A small spectrogram VQ-VAE, trained from scratch.
Model: 5.17M parameters, encoder arch mobilenet_v2, encoder norm batchnorm, encoder activation relu6, encoder depths [3, 3, 3, 3], encoder widths [16, 32, 64, 128], decoder activation leaky_relu, decoder widths [64, 128, 256, 256].
Data: trained on notes from a synthesiser with random patches, 78125 training examples, 5.4 epochs.
Rows from block 0 of the decoder of a small spectrogram VQ-VAE, named by matrix and row number. Rows with one number belong to one channel. Each number is 128 + 32 x the weight over its row's rms, rounded and kept within 0 to 255. All counts start at 0. After the name is the row's rms in percent of the matrix's.
After each channel's rows are labels from the 100 clips, of 14976, where the channel reaches its highest value: "responds to" is what is common among them; "peak in band" is the frequency band that holds the peak. Only what is clearly more common there than usual is listed. The data: notes from a synthesiser with random patches. In brackets: how many of the 100.
# convs0: first 3x3 conv (decoder.mid.0.convs.0.weight, 256x256x3x3, each kernel summed), inputs 172-255
# convs1: second 3x3 conv (decoder.mid.0.convs.1.weight, 256x256x3x3, transposed, each kernel summed), outputs 172-255

convs0.60 103 [103 178  49 146 122  98 142 123 134  98 116 117  59 127 141 170 145 146 176 141 110  53 160 150  81 137 121 114 112 115 116  85 142 131  97  99 117 142  90  98 134 117 133 165 150 115  72 164 105 107 120 107 195  81 121 154 136  99  89 163 148 134 135 114 128 169 115 136 138 133  82 152 117 150 135 165 141 146 130  56 112 114 178 109]
convs1.60 108 [139 132 125 192  56  97  95  68  63  55 177  98  83 155 155  83 132 146 139 191 128 157 115 177 145 116 127 200 118  87 216 139 137 167 148 161 118 101 133  97 142 126 154 116 115 101 111 124 125 157  63 132 125 113 128 124 129 154 113  98  78 160 146 140 151 130 113 130 157 164  70 122 124 124  82 118 168 151  86  98 134 128 121 131]
responds to: glide (75)
peak in band: 1000 to 2000 Hz (30)

convs0.29 110 [102 120 121 106 107  51 160  99  97 145 122 160  69 142 110 154 176 175 109 124 132 160  98 153 114 161 103 160 123 136 196 180 126 168 107 104  87 134 148 128 137 151 176 128 200 140 170 131 133  76  99 159  75 115 125 115 232 137 123 133 105  89 171 126 143 161 134 150 156 133  81  75  44 159 161 126 167 150 154 134 109 147 135 105]
convs1.29 112 [137 142 163 111 130 157 127 180  50 104  75 133 170  85 131 135 103 129  77  71 163 139 129 129 132 164 142 124  76 137 121 103 154 105  88 105 113 189 127 154 140 150 140 170  93 123 123 149 137  88 140 168  84 170 118 156 132 165 140 115 144 122  71 119 106 154 197 103 151 105 163  97  60 176 146 121 136 145 155 107 140  99 128 112]
responds to: bass register (54)
peak in band: 4000 to 8000 Hz (62); 250 to 500 Hz (35)

convs0.252 095 [144  48 172 179 155  96 184 131 142 124 136 176 165 148 115 163 125 112  88  76 101  75  74 149  87 190 131 173 127 119 128  97  88 127 140  93  93 158 120  97  84 104 148 165 192 124 156 135 140 112 116 202  68  97 182  84 166 178 149 132 115 156 123 163 145 101 118 104 111 103 159 117 143 109 143 103 101 153 105 133  98 115 135 107]
convs1.252 088 [130 147 172 142 164 160 104  91 131 112  71  72 142  82 187 184 108 145 102 116 146 152  94 179 138 121  75  51 133 153 117 177  98 132 102 146 113 130 152 117 133 181 121 179  87 107 149  88  90 103 109 125 102 138  89 158 125 172 106 121 137  83 140 131 102 112 112 140 120 101 193 103 126  91 185 130 135 157 157 144  96 129 161 117]
responds to: drive (87); noise (53); gate (51)
peak in band: 4000 to 8000 Hz (76)

convs0.136 102 [139 120 112 168 137 152 128 147 100 123 126  83 158  88  99 111  83 165 130 117 125 172 135 152 102 126 134  99  65  87 112 183 129 194 112 111  96 126  98 132 116 114 115  95 164 176 137 117 138 107  83 136  79  93 164  99  66 134 110 153 177 151 159 131 107  89 149  91  71 162 131 123  66 159 155 178 112 101 139 170  86 104  84  76]
convs1.136 094 [134 187 151 147  79 125 107 133 132 124 190 115 155  70 129  45  96 125 142  59 108 134 106  92  62 108 133 231 157 104 135 177 134  67 102 191 138  84 125 142 136 111 122 124 154 187  71 156 121 126 150 131 119 114 104 116 141 107 136 169  80 151  78 104 139 124 116 176 153 153  98 106 158 147 124  63 106  58 111 101 155 136 109 202]
responds to: square (29); pitch class: F# (28); triangle (25)
peak in band: 500 to 1000 Hz (40)

convs0.128 116 [ 62 126 180 113 119 126 175 106 150 139 153 173 207  74 139 153 123  94 160 117 145 153 110 105 151  78 153  99 134 133 144 108  97 127 115 126 163 104 119 166  94 200 201 119 115 109  98 131  95 172 119  98  63 104 156 119 175 100 133 123 155 169 122 184 145 192 116 169 148  81 146 146 155 121 132 144 122  77 121 156 177 116 176  87]
convs1.128 116 [151 164 142 138  89 111 166 124 179 169 172 128 155 171  81 162 174 113  92 153 101 129  69 188 129 143 115  87 139 157 213 125 131 137 140 155 118 101 129 149 127 154 112 133 157 129  77 126 151 165 118 119 158 138 110  44 126 128 108 161 143 148 128 146 131 160 158 133 128  96 114 118 140 152 109 125 108 159 113 142  58 147  72 150]
responds to: glide (54)
peak in band: 2000 to 4000 Hz (52)

convs0.183 097 [158 110 117  97 105 135 138 137 136 113  72 115 220 108 122 147 142 144 103 103 154  70  90 167  87 103 152  95 144 114 155 151 145  75 138 113 133 126 118 103 135 169 155 113 138 159 104 159 109 196 166  94 104 102  98 133 112 151 147  82 104  89  38 147 193 156 143  87 117 149 157 116 129 115 168  97 160 137 138 180 150  44 105 133]
convs1.183 108 [159 112 144 180 138  96 111 110 140 141  98 165 120 141 148 103 128 116  93 120 122 186 134 159  51 147 120 117 129 123 152 110 147 162 154 149  87  93 119 121  82 108 107  59 131 173  91 103 107 100 126 101 125 157 147  89 122 148 167 144 143 133 110 129 149  75 149 101 195 111 130  67 165 105  86 169 139 155 134 103 105 119 152 132]
responds to: glide (62)
peak in band: 250 to 500 Hz (41)

convs0.169 111 [136 114 105 138 124 152 113 121  87 105 125 148 103 116 135 132 129 167 131 166 113 107 134 118  14 141 138 121 144  65 169 145 163  62 199 125  77 112 106 144 104 175 119 143 151 151 100  88 111 146 128 171 154  65 129 147 148 122 159  82 157 138  91 136 153  86  95 108  97  69 163 139 146 167 154  54  91 150  85 119 123 145 145 185]
convs1.169 108 [159 185 111 118  79 128  95  75 166  70 157 113 157 140 116 169 119 153 130 110 160 155 181 119 139 189 133 110 175  85 117 107 150 158 142  90 100 116 103 168 140 140 192 173  62 112 176 174  60 156 137 137 125  58 100 196 147  98 103 185 163 180  75 168 119 105 106 134 146  98 138 142 121 138 131  76 141  74 132  99 168 108  70  62]
responds to: pitch class: G# (43)
peak in band: 1000 to 2000 Hz (42)

convs0.120 095 [145 116 143 168 155  79 121 155 118 154  71 142  92 105  55  99 118  64 130 119 137 120 113  94 117  86 186 126 158 109 182 140  89 152  74 172  89 113 130 122 162  39  91 144 115  89 157 152 124 138 151 104  64 146 161  95  71 102 172  95 133 137 127 163  69 140 148  84 152 190 143 117 103  95  87 136 183 113  75 133  81 115  95 119]
convs1.120 081 [ 86 145 175 109  87  44  89 147 104 124 106 124  86 125 121 155 117 130 154 117 140 163 187 135 127 146 127  65 135 107 109 109 150 147 132 162 144 111 141 127 168 137 180 218  95  94 103 191 184  70 112  96 102 151 132  94 116 177  78 114 129 147  86 112  99 109 148 143 149 185  90  96  78  97 148 127  77  57 127 160 125 170 110 154]
responds to: gate (52); harmonic FM (27)
peak in band: 250 to 500 Hz (74)

convs0.212 102 [118  80  99 126 131 160 118 136 105  80 115  86 143  55  83 165 156 118 140 102 177 132 171 156 119  55 138  47 132 108 169 132  77 148 118  96 149  88  52 140  80  94  89 139 152 123 113 128 139 136 131 131 120 180  83 135 169 118  65 118  92 165 112  51 154 163  86 174 131 103  79 168 155 127 112 170 220 120 159 179 128 151 130 144]
convs1.212 092 [124  71 145  77  84 119  94 137 153 132 112 152 162 165 135 166 124 200 158 173 104 153 170 147 153 164 185 168 153 124 135 113 151 176 128 127 127 176 150 166 180  89 150 186 136 131 116 142 100 144 163 126  85 144  77 140 134 165 149 140 182 159 130 148 106 107 119 147 152 179 190 127  63 103 152 111 122 153 174 138 129 124 197 110]
responds to: gate (56); oscillator: inharmonic FM (27)
peak in band: 250 to 500 Hz (73)

convs0.15 110 [154 111 146 146 138 167 148 158 128 160 173 100  92 170 192 145  96  60  91  70  91 109 172 149 110 156 145 131 112 154 130 160 164 146 122 150 125 117 192  55 135 135 115 123 140 133 109 109 157  87 101 107 137 167 124 110  84 126 132 149 177 110 144  83  87 112 133  65 116 157  65 122  89 171 123 119 197 124 148 123 100 188 113  76]
convs1.15 103 [149 160 141 113 151 156 213  94 107 144 160  73  65  65 145 117 135 142 101 154 142 153 140 151 116 120  93 117 104 138  81 137 115 131 183  90 174 158 154  77 111 120 140 123 134  94 168 110  98 178  83 154 149  55  88 150 139  86 148 147  90 144 189 156 162 184 124 127 136  67 149  86 155 139 108 171 154 151 123 105 169 189 100  90]
responds to: triangle (29)
peak in band: 250 to 500 Hz (61)

convs0.119 104 [ 93 112 105 160 141  79 150 136  86 112 146 111 220  33 136 100 148 152  88 126 167 159 134 127 111 109 163  94 122 138  98 129  80 131 154 119 119 103 104  97 142 105 141 129 126 120  70 131 147 124 133 142 178 114  88  81 168 147  98 136 184 145 116 142 139  78 145 157  85 175  84 115 147 142 162 106 134 116 130  69 162  87 173 127]
convs1.119 108 [121 129 155 169  91 138 101 159 174 118 121 116  91 125  91 117 109 116 107 159 132  82 155 167 149 111 149 123 132  85 148  49 111  87 154 113 121  94 113 162 161 120 101 131  91 145 108 112 165 135  98 115 134 175 144 109  85 103 125 107 143 130  99 105 100 159 155 143 142  70 216 146 111 155 170 102 105 137 128  77 102 120 221 142]
responds to: gate (84)
peak in band: 500 to 1000 Hz (33)

convs0.173 102 [115 133 153 163 133 116 135 146 133  98  72 167 101 122 170 111 117  57 131 135 107 151 186  77 119 159 161 168 133 112 111  96 157 153  86 139 129 130 121 101 154 175 126 122 131 127 114 194 108 102  91  97 130 108  73 150 142 192 129  97 163 106 128 104 146  91 125 112 154 101 109 163  93 121 106 173 175 105 140 139 115 128  88 121]
convs1.173 115 [ 95 179 131 142 125 104 100 103 140 153 161 151 118 147 188 114 102 137 152 150 143 144  72 124  91 183 126 115 147  94 124  73 108 103 136 102 112 209 103 129  79 128 157  59  99 100 143  84 117 158  93 127 122 117 104 188 197  88 126 166 131 114 108 129 168 122 128  94 131  84 141 118 173 141  71 111 154 100  39 104 185 107 189 137]
responds to: square (47); triangle (34); pitch class: A# (30)
peak in band: 2000 to 4000 Hz (57)

convs0.255 102 [121  91 110  89 123  92 134 115 142 172  89 112 148 137 153 195 124 132  98  90 113 124  99 171 133 138 142 141 113 105 185 156 158 140 149 119  70  77 157 136 120 210 124 169  91 125 188 170 127 112 130 117 118 167 124 132 155 133 128 123 114 121 102 156 142 130 104 118 143 122 158 189 137 121 142 148  94 148 102 105 173 175 135 162]
convs1.255 106 [154 106 126 120 165 155 106 149 125 122 144 111 128 169 130  85  96 142 133 162  82 124 164 159 154 174 105  39 106 144 159 159 134 156 110 167 124 118 113 138 129 108 159 147 115  95 138 117 129 116  67 154 136 164 138  91 176 161 105 143  86  86  72 142 147  61  74 123 175 160 160 131  93 121 113 164 156  97 125 103 162  96 134  82]
responds to: square (35); pitch class: F (28); pitch class: F# (25)
peak in band: 1000 to 2000 Hz (42)

convs0.1 102 [107 128 130 128 140 148 119 134 113 145 139 151 109 132 155 106 106 197  85 134 131 110  86 144  80 112 133 231 165 150 124 183  95  75 146  84 133 110 148 122 113 160  98 129 110 144 209  98 125 160 125 101 141 108 125 147 115 163  94 117 139  92 156  97 127 169  82 128 146  82 157 104 168 163  83 154 147 156 120 148 166 137 163 135]
convs1.1 100 [153 104  98 149 189 130 119  58  97 124 150 166 161 211 132 116 158 186  93  97 112 215 183 145 110 159 107 126 118 152 110 206 208 183 123  86 133 118 196 134  43 147 131 130 122 116 133 153  99 144 138  98 140 112 174 115 121 183  95 117 130 110 101 143 194  90  89  78  71 143 115 130 113  95 115  87 141  95  89 123  69 143 119 133]
responds to: pitch class: F# (29); square (28)
peak in band: 500 to 1000 Hz (78)

convs0.187 099 [101  81 162 142 153 181 127  77  46 145 133 155 138  98 105 141 124 119  93 136  89  79 116 110 115 147 134 141  98 157  86 132 159  88 187 121  77 152 104 119 119 139  55  64  70 163 132 144 105 102 137 121 162 161 103 180 198 109 153  98 116  99 143 108 119  65 137 117 221 132 204 131 132 117 114 162 159 123 129 121 131  89 112 100]
convs1.187 113 [197 117 151 185 122 158 167 148 102 171 162  74 142 133 122 122 171 197 113 134  98 114 148 164  96 107 111 172 100 154 130 109 126 125 159  60 166 161 148 109 130 110 131 177 164 138  89 140 120  98 121  93 174 133  82 113 118  74 130 132 117 144 115 114 109 159  85 164 169 107 126 150  84 141 105 177 151 163  91  37 130 138 112 116]
responds to: gate (61); noise (31)
peak in band: 4000 to 8000 Hz (51)

convs0.239 091 [120 141 100 144 160 129 120 139 127  84 136 117 137 132 175 131 199 186  98 115 133  78 112  91 135 137 104 135  98 112  95 100  88 115 110 115 210 182 190 119 101 118 123 107 120 150 123 113 157  98  97 110  74 153  89 186 117 237  38 173 188 108 140  58 147 109 184 109 145  71  88 174 123 103 132 159 158 139 131 127 117 166 129 176]
convs1.239 114 [113 109 170  63 129 147  97 148 145 162 141 131 158 124 125 156 128 146 181 133 194 151  84 198 204 182 112 206 112 121 138  75 125 124  83 154 141 174 162 148 137 160  84 116 121 137 125 114 140 141 124  91 115 159 136 155 176 162 134 143 162 152  97  92 175 139  97 136 173 123  93 116 166 144 101  84 121 172  55 149 106  86 133  76]
responds to: glide (60); hard sync (31)
peak in band: 500 to 1000 Hz (56)

convs0.144 104 [150 145 141 128 120 122 164 137 105 156 104  92  94 127 130 157  67  91 155 104 118 112 127 132  47 103  44 135 136  79 119 157 174  99 132 108 170 120 158 183  82 112 127 107 125 163 141 100 171  97  95 129 131 105  92 149 128 157 110 100 125 149 125 146 157 166 120 172 136  99 115 109 139 142  85  68 155  81  74 145 159 147 154 148]
convs1.144 104 [192  82 149 101 174 113 105 149  93  92 153 138 103 146 144 125 124 150 145 182 136 119 102 123 185 119  91 143 121 125 154 121 158  62 165 110 151 108 157 114 104 159 126  73 145 120 146 149 158 168 136  11 143 100 144 107  74  97  95 120 132 122 141 131 139 109  83 135 122 156 138 152 108 152 128 187 111 139 132 107 104 162 203  86]
responds to: pitch class: G# (43)
peak in band: 500 to 1000 Hz (55)

convs0.137 097 [147 180 137 101 122 161 141  88 107 130 164  96 160 102 163 114 150 168 147 107 124  94 195 134 194 105  99 167  85 152 132 163  53 139 151 125  87 146 115  95 100  93 157  62  98 166 114 140 119  81 122 152 159 156 154 173 140 145 194 139 107 135 162 135 142 166 135 115  75 102  76  97 135 130 132 106 120 197 109 160  92 110  93  43]
convs1.137 110 [112 151 155 155 117 145 198 130 152 115  67  97 115 110 121 130 166 112 151 114 171 134  87  94 106 162  66  63 168 137 140 132 103 140 142  70 106 134 173 133 124 113 137 143 155 126 172 157 149 131 144 160 137 128 103 140 182 109 113  74 117 143 157 108 120 158 115 122  64  97  86 176 134 155 134 142 141 113  90 123 145 177 139 109]
responds to: triangle (41)
peak in band: 0 to 250 Hz (47); 500 to 1000 Hz (33)

convs0.112 099 [154 117 106 104 164 125 196  93  89  82 150 149 162  83 121 143  77  85 161 140 110 137  98 140 140 156 140 114 123 124 147 150 119 117 161 159 110  85  82 173 130 121 158 164 152 121 144  84 132  97 126 177 103  77 101 105 142  68 113 180 145  98 155 171  68 163 145  93 123 122 198 127 141  63 141 116 105 115 133 160 192  48 123 127]
convs1.112 099 [124 168 244  76  69 162  69 136 166 141 139  96 104  74 130 101 108 138 108 111 121 103 156 172 101 135 170 112 102 156 158  89 121 128  94 160 120 163 106 113 179 125 143 140 137 121 155 112  93 126 116 123 143  86 160 138 164 126  60 116 139 131 110 132  81  68 154 183 119 134 121 116 103 172 128 115 113 105 146 135 182 120  96 151]
responds to: high-pass (43)
peak in band: 500 to 1000 Hz (32)

convs0.220 104 [ 86  86 212 158  87 138 150 111 154 152 120 146 115 109 105 112  92 128  97 177 123 139 100 129 142 151 119 124 119 186 112 102 138 171 125  92 185 164 100  54 153  88 134 131 162 151 160 133 124  85 115 122 138  54 175  88  59  97  77 131  54 100 147 139 117 111 117 121 144 184 140 106 132 113 129 139 111 153  71 105 174 150 111  85]
convs1.220 094 [ 79 113 156 146 114 149  81 143 136 141 115 133  46 112 181  87  85 192 141 111  47 112 142 107 148 103 119 117 194 144 157 121 139 120 160 156 121 108 168 140 118 101 104 121 113 159 156 123 152 150 136 154 132 102 157 161  93 117 139 179 201 133 127 120  98 110 149 125 132  90 126 127 130 164 100 117 131 103 115 109 140 147 176 128]
responds to: drive (51); inharmonic FM (34)
peak in band: 500 to 1000 Hz (30)

convs0.122 099 [127 162 146 171 147  79  81 134 118 170 138 120 141 153  57  68 115  84 109  98 126 133 173 138 108 163 199 101 108  99 141 124 101 162 139 115  80 191 103  94 151 114 155 151 140 129 168 133 108 154 132  98 124 102 155 132 154 144 144 153 128 151 169 130  84  90 121 147 125 161 131 142 110 161 122 126 125  93 193 170 148  46 144 132]
convs1.122 101 [167 168 118 141 138 141 132 109 151 150  95  97 178 191 104 110 118  76  82 102 161 129 123  99  67  99  42 138 140 200 148 160 154 137 146 189 113 127 154  58  91 116  92 105  82 151 106 141 141 128 199 161 153 196 100 115 115  42 126 172  89 119 112  86 112 141 169 148 107 123 119 142 115 181 177 146 106  97 119 103 108 105 128 148]
responds to: square (38); pitch class: B (29); pitch class: F (29)
peak in band: 1000 to 2000 Hz (32)

convs0.213 093 [129  87 158 159 179 134 144  87 165 110 134  97 140 110 103 130 129 115 131 173 101  73 128 119 129 111 121  68 134 142 120 132  87 163 112 101 135 152  97 111 178 127 198 170 103 162 106 146 101 139  60  98 132 125 192 104 127 109  77 104 133 152 129  53 103 155 121  85 104  85 105 138 103 113 149  82 129 164 138 152 126  88 114 175]
convs1.213 090 [ 59 129 130 115  87  83 108 133  68  68 123 111  95  79 139  55 109 155 174 114 166 121 157 110  86 184 146 100 203 139 158 102 168 117 110 134 133 155 118  64 123  57  97  78 109 120 156 106 129 128 129 140 116 155 141 134 165  68 163 210 136 133 139 131  76 140 126 112 102 133 155  94 137  73 103  88 144 133 183 129 115 124  65 154]
responds to: harmonic FM (27)
peak in band: 500 to 1000 Hz (51)

convs0.181 097 [110 194 176 161 139 157 142 175  99 172 111  96 199  76 117 196 103  65 120 119 104 179 135 119 124 191 100 130 144 115 152  94 187 136 123 130 203 126 118 113  98 104  67 167  88 134 129 162 144 172 137  93 153 112 106  61 136 101 133 105  33 175 170 145 110 172 153 128 176 125 132 123 137 160  72 118 155 126 137 175 107  84  94 197]
convs1.181 103 [121 119 129 151 192  99 109 190 127 130 185 169 146 141 110 124 138 118 173 182 154 107 117 133  91 121  89 180 184 169 152 121 156 130 146  96 155 141 139 125 161 126  82 124 135 160 147 158 133 148 175 128 133 111 104 174 128 155 121 193 150 128  87 136 109 109 169 110 168 126 122 131 162  97 172 169 121 132 103  80 185 139 110 130]
responds to: drive (52); bass register (48); pitch class: F# (25)
peak in band: 250 to 500 Hz (51)

convs0.76 106 [155 108  91 177 121  91 115 140 123 116 141  90 101 160  78 133 138 157 164 110 155 142 130 119 108  79 120 108  99 126 108 128 145 110  84  96 137 171 116 171 117  77 137 114 121 181 106 131 166 175  82 131 147  84 125 115 132 137  91  81  91 162 112  77 158  95 110 108  93 107  96 138  84 115 129 101 165 163 109 173  90 182 121 119]
convs1.76 098 [156 143 142 110 132 128  83 170 126 148 197 102 126  95 129 111 118 107 153 146 118 110 131 111 142  73 129 165 113 164  44 168 134 139 141 116 160 133 198 150 131 109 133 142  95 155 167  84 133 125 109 152  79  54 138 155 135 105 131  90 109 159 108 133  68 101 131 141 111 134 133 169  97 157 173 119 123 151 117 103 153 164 146 126]
responds to: pitch class: F# (27)
peak in band: 250 to 500 Hz (85)

convs0.253 094 [121 141 142 145 140 107  79 113 117 188 121 106 107  89 152 143 159  84  81 101  79 127  56 132 138 137 153 151 108 115  91 161 168 152  52 140  94 127 106 104 157  69  74 127 150 127 205 127  99 147  81 127 132 129 127 118 108  78 100  94 113 121 137  92 145  69 111 131 138 131 139  95 121 145 109 131  88 147 166  91 102 128 126  93]
convs1.253 076 [160 152  94 148 172 159 120 126  90 159 173 137 123  97 159 144 118 139 103 144 148 109 179 140  97 129 126 136 117 124 111 176 124 146 153 123 137 115 105 166 108 124 160 128 105 115 156 101 148 125 120  80  68 108 145  57 104 132 112 123  94  48  84 134 134 156 181  89 100 114  71  73  97  75 153 183  79 169 148 122 104 180  67 151]
responds to: bass register (52); triangle (35)
peak in band: 0 to 250 Hz (59)

convs0.115 090 [148 108 138 195 131 100  53 126 103  87 105 105 128 123 172  94  78 116 129  87 102 142 127 182  81 187 168 148 138  97 125 146 130  88 126 143 123 138 115 150 102 143  69 129 147 128  62  95 140 133 157 155 153 115 139 132 183 142 139  76 164 177  94  99  78 164 149 122 138 140 124 145 200 157 107 103 111 194 149 182 132 105 148 121]
convs1.115 093 [135  66 157 144 173  77 132  93  90 142 140  73 109 122 102  69 213  85 104 128 132  62 140 132  72 140  93  59 127 108 150 147 151 113  82 168 107 114 125 140 154 148 170 178 132  88 148 133 151 109  84  91 135 124 114 142 111 138  83 119 115  79 122 164 152  54 177 154 124 133  85 116 113 146  90 128 132 111 152  93  55 131 198 152]
responds to: triangle (28); pitch class: A (25)
peak in band: 500 to 1000 Hz (72)

convs0.161 099 [ 85  67 141 136 119 111  92 122 110  78 141 176 123 113 123 130  58  71 137 112 113 115 195 125 133  87 105 121 103 185  81 142 103 162 137 131 103 167  94  90 138 106 125  81 119 133 126 148 148 149 131 148  90 156  70 142 129 206 110  95 106  83 157 150 142  59  91 123 105 141 124 123 138 161 150 116 189  95  86 150 129 111 114 126]
convs1.161 100 [175 135 137  78 147 148  92 194 197 110 113 113 178 143 144  90 128 136 112  91 109  91 165 148 136 202 167 163 148  86 145 117 101 118  80 151 126 154 151 122  93  97 123 190 156 124 158 159 129 135  90 145 122 140 109 138  88 107 165 125 107 150 124 111 132 171  88 136 109 126 139 112 166 179 154 134 142 173 125 151 124 137  94 108]
responds to: pluck (67)
peak in band: 250 to 500 Hz (44)

convs0.88 096 [ 89 114 157 180 136 156 133 127 156  65  59 144 134 111 164 148 192 114 101 106  90 109 131 116 181 150 113 156  55  90 105 131 126 112 111 148 137 119 167 105 193 160 141 109 118  72 149 121  67  91 150 146 166 210  91 104 161 142 134 134  72 134 171  98 112 169 177 120  90 155  82 110  90 148  79 129 148 141 114 165 148 148 115 110]
convs1.88 101 [120  85 158 141 197 106 162 101 141  83 179 119 159 133 144  94 140 125 106 107 116 107 139 109 133  95  85 118 159 198 124  86 148  75 129 162 139 107 118 118 145 110 141 122 173  66 115 121 128 110 138 127  88 158 140 183 166  64 155 140  52 157 147 135  77 132 237 105  68 119  95 104 132 156 143 146 110 120 171 147  93  74 132 158]
responds to: square (25); pitch class: B (25)
peak in band: 250 to 500 Hz (51)

convs0.59 094 [118 166 255  96 134  69 163 157 150 184 129 126 120 150 132  70 114 197 108  97 148 147 156 105 134 128 143 131 125 116  88 161  82 143 138 162 105 124  77 150  87 118 105 126 145  92 112 151 109 113 217 105 105 145 123 109  94 102 150  81 137  80  84 176  96 137 117 162 103  78 133 167  82 127 100 137  87 106 112 125  88 119 148 140]
convs1.59 097 [179 115 180 146  82 110 106 142 123 151 166 135 104 150 113 122 140 102  92  82  87 101 160 122  55 169  83 164 138  88 131  91 132 117 141 151 189 112  47 147 110  91  64 188 124 117 181 147 143  96  82 138 111 167 163  82  92  97 159 176 196  77 125 244 106 142 198 166  97 120  93 132 134 104 168 129 183 167 117 107  51  74  66 109]
responds to: pluck (57); square (29); triangle (26)
peak in band: 1000 to 2000 Hz (31); 500 to 1000 Hz (30)

convs0.217 098 [ 87  72 117 131 105  96 155 113 123 137 147 149 173 161 117  74 137 155 127 110 103 117 103  91 191  87  93 168  63 146  87 174 138  68 171 102 150 146  87 136 151 125  40 125 147  36 176  51  93 135 126 111 137  85 116 111 179 131 157 135 113 120  92  99 103 141 137 151 126 152  83 133 175 129 141 115 137  95 124 140 109 139  79 136]
convs1.217 098 [113 167 149 186 157 158 189 176 101 120 148  88 130  71 147 159 125 122 142 133 103 135 121 148  80 112 157 167  92 141 141 126 164 107 171  96 171 148 121 157 110 132 156 127  52 158 167 153 140 129 119 141 106 135 160 128 112 101 148  85  74  97 152  77 130 137 125  99 153  82 128 147 173 140 113 106  97 124 137 108 131 136  71 106]
responds to: gate (60); inharmonic FM (29)
peak in band: 250 to 500 Hz (89)

convs0.121 094 [151 147  75 124 132 132 120 115 101 109 129 154 177 142 139 141 152  89 115 123 100 155 133 131  90 173  46 156 184 159 135 108 198 114 168 112 124 147  91 157  78 153 159 160  92 171  80 160 143 174 171 140 164  87 122 164 124 188 128 119 157 119  99  94 135 173 143 154  86 105 104 168 170 166  79 135 139  77 152 163 109 118 175 103]
convs1.121 104 [194 113 115 125 144 127  85 116 117 128 113 167 158  76 121 123 157  96  86 123 143 114 130  88  91 125 125 133 134 114 189 155 155 147 230  99 133  79 139 166 180 165  70  79 182 131 103 140  98 124 168 102 148 139 152 126  30 108 167 193  99  95 129 134 121  95 171  80 136 161 107 155 115 124 100 202 143 143 160 140 210 147  78 132]
responds to: harmonic FM (49); pitch class: B (35)
peak in band: 500 to 1000 Hz (61)

convs0.48 101 [126 129 101  98 116 154 201 132 139  65  94  73 134  78  98 148 107 130  94 117 171 139 127 158  82  85 111  55 178  90 120  82 166 103 180 143 148 106 140 139 111 121 113 137 167 114 124 153 126 171 120 111 121 127  89 139 112  62 116 131 117 140  87 185 167 167 134 101 140 114 121 121 130 109 123 119  94  58 135 157 167 199 157 131]
convs1.48 096 [105 192 102 166 121  90 138  95 124 155 140  98 160 133 114  60 180 129  70  95 151 169 119 140 104  93 119 158 144 108 160 152 116 160 133 205 120 157 124 179 130 138 122  66 113 164 163 119  83 132 171 111 188  83 144 143  81  58 160 129  92 120  70 125 101 147 215 109 106 104 141 184 168 182 119 117 139 178 168 102 132 129 153 143]
responds to: drive (80); noise (59)
peak in band: 2000 to 4000 Hz (81)

convs0.35 104 [136 129  83 113 144 140 146 147 106 164 136 182 113 121  57 106 137  89  91 109 137 158 106 110 137 139 198 124 148  86 137 129 147 168  92  85 176  92  94 166 156 154 115 143 123 115 144 167 139 114 146 120  53 119 108 141 134 118 116 162  64 119 111  88 103 103 144 122 183 210 131 115 106 120 123 109 157  71  91 100 117 156  79 161]
convs1.35 108 [115 124 155  87 105 175  83  96 148 102  93 153  94 181 145 104  76 131 115  77 173 129 154 135 128 122 177 126 100 155 105 160 130 130 139  95 126 160 124 123 150  39  96 107 123 128 144 128  54 112  83 167  81 153  99  70  64 111 141  97 131 112 130 121 141  98 112 152 121 154 110 125 130 105 110 134 101 164 162 127 128 160  94 183]
responds to: pitch class: D# (40); triangle (32); square (29)
peak in band: 0 to 250 Hz (36)